python train.py --model="multi-label image tagger" --dataset="pen-drawn characters of a made-up script with 800 signs" --crop_scale_min=1 --horizontal_flip=false --arch="resnet" --stem="deep" --dropout=0.1 --init="small_normal" --nesterov=true --orthogonalizer="polar_express" --batch_size=64 --lr_schedule="cosine" --final_lr_fraction=0.05 --warmup_steps=2100 --weight_decay=0.05
Rows from block 5 of a small multi-label image tagger, named by matrix and row number. Rows with one number belong to one channel. Each number is 500 + 40 x the weight over its row's rms, rounded and kept within 0 to 999. All counts start at 0. Numbers have three digits each.
After each channel's rows are labels from the 100 images, of 14976, where the channel reaches its highest value: "top examples" is what is common among them. Only what is clearly more common there than usual is listed. The data: pen-drawn characters of a made-up script with 800 signs. In brackets: how many of the 100.
# convs0: first 3x3 conv (model.blocks.5.convs.0.weight, 192x192x3x3, each kernel summed), inputs 96-191
# convs1: second 3x3 conv (model.blocks.5.convs.1.weight, 192x192x3x3, transposed, each kernel summed), outputs 96-191

convs0.8:494506460500455520516447526531455505475437512476511473545543504467496536445504541519481377547486452426529440455516484460463556514518468419521445527593511503506474470454502513490434465478478503498495525477465513510476497522515508466456464537515525553479454551557443459523599490476460485465
convs1.8:561582458452546449496509506517491534522576501494420526569509452491491458506497450445485479557531469529493505552441571524524510465563530522478478452459531443464551426465528511441494546533473538465443475553523489548472550528495470553496464474422581473486512481478508499490517500481389552474
top examples: thick pen (63)

convs0.65:568517513452421436493459438534483457504485451456539468544530506383479443475477515501483469479459534513570509556510510483481520512519466521456455493373483473475501473548508503500460538550452439481563502501577449540494463511482429552497468473474497480519487500524469519523573510504558559538
convs1.65:486537517458494541501520531480470526494489514481467569548535510467533561485503463452553485553532522521580486471549527526542548485548527481503565526501521504503472514496492478500546514509508542489536535501448493459485463527518491514514545522462537452534476499499507509484503429533499446487
top examples: thin pen (79)

convs0.177:506529498537475437483511451489524511471387444484474459459492519462478471510452474471490484462496469547491494637523473508461486521652492482461490450400497498475506486528495501455455471512475483551517422501468498479506515487466478436434490474510462537436511479534493489575433478461501440492
convs1.177:487438471530531497471514504525526527501482460492523561505463566498515480538498550459474504532516478519527485528505580517542529531610531519497518527519507480541471468556551642503481496561469469489517486505552522515494502472524523508500503481561481513476520527541530488489525526539533516530
top examples: thin pen (100)

convs0.145:502424451453536530516540525449455491431509463491534578464455518486495509534469495509507528495542448501515467504464447413527448538468485441534443517578497552549505435534436473509459393434495471535449486537473513487518406385477506501590505511572537558493461558470447500488509561527567495524
convs1.145:480496418481562381489561489562479536501556558457552491528584510505479424454491464478459528447479471520459494442473497525469476486537427556505488529439515530476473542383487533502541543531471488478527520521501491496528487445572475513486491465500437410525417517444490464489495531518469469551
top examples: thick pen (63)

convs0.30:435530497585482520567481517542458516531443490545516542507541494486479555425475522566531503474502484486548522467461554476488532520443456526493471523437517461476479497460500541432471482407434512558477532537452563432525467450515542485532375525506489536568437493461467512511526597437558525552
convs1.30:523532464467541457517515524524468498572533562435518543556447487464522496513515496495543420455489468488520523519522486527538492507482474486510447522515480543509482438490522455489533539464512489514506474482444483528471535488465530541448549486490525475417572504491531587481478412496406492478
top examples: two strokes (58)

convs0.21:487572519466527499459463461544554504502519511464481475492454501433471504492469497577501435453456496510445482505568530493568484474490485514457401502472514460457459470490612520544449470513555499498560440444492501497513533546548473455551503505502497479477488565510464488540500500464450458464
convs1.21:501526502460423541476508511457475441468511505515478511448462507445544494551483512472514450471458452500412514546490412478528471523443553495496520442573492481498483520433483502484502493489505530503520566526486546481413466437477447483488503478415452480490459515502526540547474466530478517552
top examples: three strokes (64)

convs0.126:477527431482479561514555495523502457507476452516588515487456503442504548494411518510513401478523487477413527548523514446480513546456475447504485370513523566476481475523448490422473464472509521479461451531531539554509490506492530517537493586490539557539525535517458552476472445513517489553
convs1.126:508475423459519471484503564498530499425461542482435575485497484495516505517528560545445524460445540479469482518464577507466632480530460506429508514481514496557499427442497542461501497488532524540481506451498476500429538457465402444421462440485474424523475519505489539488505498526483483542
top examples: only straight strokes (37)

convs0.122:445513527536420497508474419463468519474475510410426490494505508490484498518516568494451499491525455459506512548534478486536480515472481518570501455411493463486481510442477477453512462458469498476430452457500555483489494491547538461424540490510481444529482422535455503517480477521409534476
convs1.122:462494476506546498535471535545558487470522484494503500535454489518453516527460441416555470466533513531505498524501439455507476447506493520460542508490584502470494497528521554488542507505440512543608483529567421518460573454486512499412460518494532479449527507463472467537482509435451470468
top examples: three strokes (65)

convs0.176:464460445466524446465509497535494490466474452507497501489491536531506460464459480490502504521569483513525462526473484481493603500568491486502521471469536506483570491494485414533500485520507510442519504500418494543499504510476479479529518525522495521446437515509540515485498490607518349479
convs1.176:489460466477492540499523514482485494496422518537514580466491508471463509529493455497456464489469472495500500494471473497509572476481458508473520443506512501465504477449479476474533470435532498490495528447425485502505494497467480512510459454466475504510477508495515487465513529440466487454
top examples: thick pen (100)

convs0.174:495505572514429500540514506488488467545360499461493504428504487503485538540502558476515533409463518539500540540517487515561517469522534436531569486376526440474524496475473514513502477454462510524488590429470505502508483476511507519491467491423513503515529502525458581493527538420481507488
convs1.174:474540519537481501498517504571487522480513491416484627495457468496503528511500514558498424498494518490503486495481516536479538462556479519510527468486516500499508498476414577497467439506478542461469461516484448494526519527541493462435516514508477517473497457485543508498414491549504571470
top examples: one stroke (29)

convs0.70:543489529530529536556484602458444507509455493494499486520522500524510488495425456449518521550486466517523567447519481452500470455510502464513555509485417533518483470495502429470482507483463477461529519461464511446511552461468477401496455513539448523565410508534503501418454477466446465513
convs1.70:494523534508529493489532464554542497505516470434553488460424503470471468532431521487470436456501532446505501548487502495600552445500441458484526533518494467462489424491480531569485494483507489530495540490420492495514573502532563524477551531595528428531508442556507479492523453483492592512
top examples: two strokes (56)

convs0.72:514509537479515470426498387472491551508465482549530513513498529479491471502480439549523470520532498513497524454535472454477493494484520543470504498486492477503545523475512484528407503519465472497512467467453547569531480475446448478438544535505513528450546538494611482537499460552490516513
convs1.72:546524477486437461516509504465503469487467554482540526493551498455510532490487510430495461531457473512466493576403517440508489516464525474434440561504482498461426471471458525401502515482591509502436488487427444445501408388492471498487460466501489502509529505570519516485501498467485526479
top examples: thick pen (61)

convs0.27:480481547479531487490506518474472506527444516457512472503540471481424496499434491462461493509477502550484465522539468514446546541554514552508523565452504487465526474446430508537513509411519482553510466527440566523499517511474545458503475477519535525432448522383552501437489494473457482463
convs1.27:572487599487473511500490456534483464484542493554561508474539461533497521506470527481511496496529491392492507560546458456442448537605486454529509430476518515511554550544458495467535438481436521490552473506523498486478455446541518465544500467497453432527459518548512533486551467502510501488
top examples: thick pen (62)

convs0.133:475463499501542398474448478548507523456453475469491465502469477538464476520470475496488462537539496523479495594505468497585541492551522533496497518466508486524560496493493488555508490477485490426487484501415491461491522547471518464489465468548499491504467521475512501445516491576457335492
convs1.133:480522559510493498526551490480510531503505507520495601510527509495516448510524494496472463517461538494539523552514468541499554507574461526521471509563520452457465506501474550480515464495483502520506534468478569517538491497507528525511484504505472541513441519495481541497535469511528537491
top examples: thick pen (97)

convs0.33:489509517558509507436449545433454526497528469468464517498491518513467432434629432550477519508565522510520414560441496481466462518523533500537499537541475496519516448464440462468442576519490449430499466542473459493497433448561485424460536484464459490472493483549503486543464529546472488501
convs1.33:457469489541476496460466548432522453511486468463507463440504482444544458509525464445519470430484537498465486560535511499449463505574490541544517502492501562496490492477472495549524543471518506526483506510500509457565471543518464512446535550490501536504533524430527597571477460464566489486
top examples: thin pen (67)

convs0.24:482455495527474397527465445445451516514424478590405470479568536477491466524540467436493537421421481474460479518487418515514497485510489490491486495413526514519464441474433534488470467475496519524454423472510496523482509540494469447474512527524417516575440516497531523514432539392444546469
convs1.24:514464514475533487520484464552534516494467542485544523480543486481514458433499503548447468501457468453497531397504515537537440482480378559456511502470502549499459466522535537415512540477438517503526490445611509520477494460504533482497500556450517468505470482508509463469523458523522501484
top examples: thin pen (64)

convs0.47:499484527527452481513477496380466516524511500460438602387533461510485528467542514493511513428450497574514537440465499481459490514411466514460470541496533502500488510522495472440482514425522464512468576491521506544518533583551524480411423504468458444436466483486488532488529456479441504482
convs1.47:517489514538506560523515469485469481477450506490463479465471463503465577509479461494469461433463434482486495506477560491497560499476439529535483445494477442511459412520477477465474500428485516472540447561517557515503521467461469470485462528506496521454484483457463566469513432453473525391
top examples: one stroke (29)

convs0.98:524502456476451474524521486503521493398414543476497456469512516502540464493525431551514588505474501443513414468529545528481457498513497563480528495424475418443497476540502564402474463542473514558483513448523486456450446468440480428520478457550436502478460495491502504493504488546516496514
convs1.98:514478530502542519444548476520514524563538599554500458501586498538531511498481486475482527580504465491544514508516528548504417566525559461500518525382444559460494470508544405510474511532554482520477521487543460485511545485449444486519473490487494450581595519484504471528493505539604567508
top examples: thin pen (65)

convs0.136:430492486477528542459488445446445438471496537493508487524440494504528497487397493532481479518429497508454439491467500417597487523459509560416523473490469491414462520486473492482469425387459533481463473525462500513505448543472493499530467461509518532513507474465438436521446520500578540476
convs1.136:448439475435409465499474472515470469473468487602514545502506443488498518479516421513478472526538510475508582495428505471466504456464454493458480584493441521490465535463458486530438465503519517519501466435442482466531444432554497464511459420466518431457546444527491407453523519504496446512
top examples: one stroke (41)

convs0.57:536514496420425450503529544460515508528537470528525485510504556528540500509537443532539481510504509538481532539504525589427514484531468441519475466432511511451509460491449455434468522554461480475481420473497538453474483492436537494548593523469498547442472543524490442416500493545525509537
convs1.57:503429443518550496581522545570532420537533530476545555546492502461449458374465543472487478479514478460513470527509551442465570460568532449423403513529482516521512466486495482454432571503494505513467420513460452546513454472466500547532484501482501458506435541503549511452461524479401513487
top examples: thick pen (77)

convs0.114:546535463482428515558539548545483464521504524488564470519506473514452437516569498494460513390535525477474422491506566469507538496531512494550467539557456515505492523566596481545510436534506485475505464464472456441454485561463493503490508460523443478549457505486507524481511464448504427514
convs1.114:526509545546498447458453469489522495469476463532467485492536510506534533415484533521521483405475445470413555518554478515450456514566548469460423451524532458477514578466495480485481529437512525516455546585490495500482423492550480517503440514473500576465492575447443475479445510351569515494
top examples: four strokes (46)

convs0.97:484477440485566486421533479474516494558432473564543488466430566484574526557427484509554390517462513520455489517498513489554507530476516552498579454530494525459529559591446512500478609524519502527547485524546529540496508533428526506560589512508530558441547537525509510501483546512493542545
convs1.97:478499452420503558450454464485534454467567499471506527455464472520525509470548503505532515439462522447502543497479519454428506453492468417428483470456399458513487417402483516480478466484506577523440503430448484427493432444518520491445462463515569438474483478505532497512513450453471438528
top examples: one stroke (32)

convs0.36:454573489568431480461502570459468489497519475509436521523483468436506479479582454409515587382490462472492492475529453478437510524499477507435453611491460513476500450439552488511438480464456486491470514522424459507532477595488550454463547534488420519452490488458454474466512470510482427513
convs1.36:490438516521458461493492485450459498466476484554575475474533503533551481478473397487444498430500462530502425490461529463520445483582536513440567393526481490460505487510468506464528485501542539561476526581461519508447438539485383466480497485477506524511505464422532534498500520615511507464
top examples: four strokes (46)

convs0.95:424475431461513476428563482496494518439476447513477499558465541481471540539476445499492474548611507476473496521444526468462553482530526502513510458503493502457555526533506378461471524513467504432547509520385510496505535497458498513520563497491478504477455514524512506476470473630527404499
convs1.95:487495467436469501468477470504478527516473470476534534462500483546555458556472494463453489463432479459457498521538448468453549482493540464478494444553515452434417488496437511479515475419529493528477525479474480503473458495459466475501515508483513515489473530498531504489490480373417493475
top examples: thick pen (92)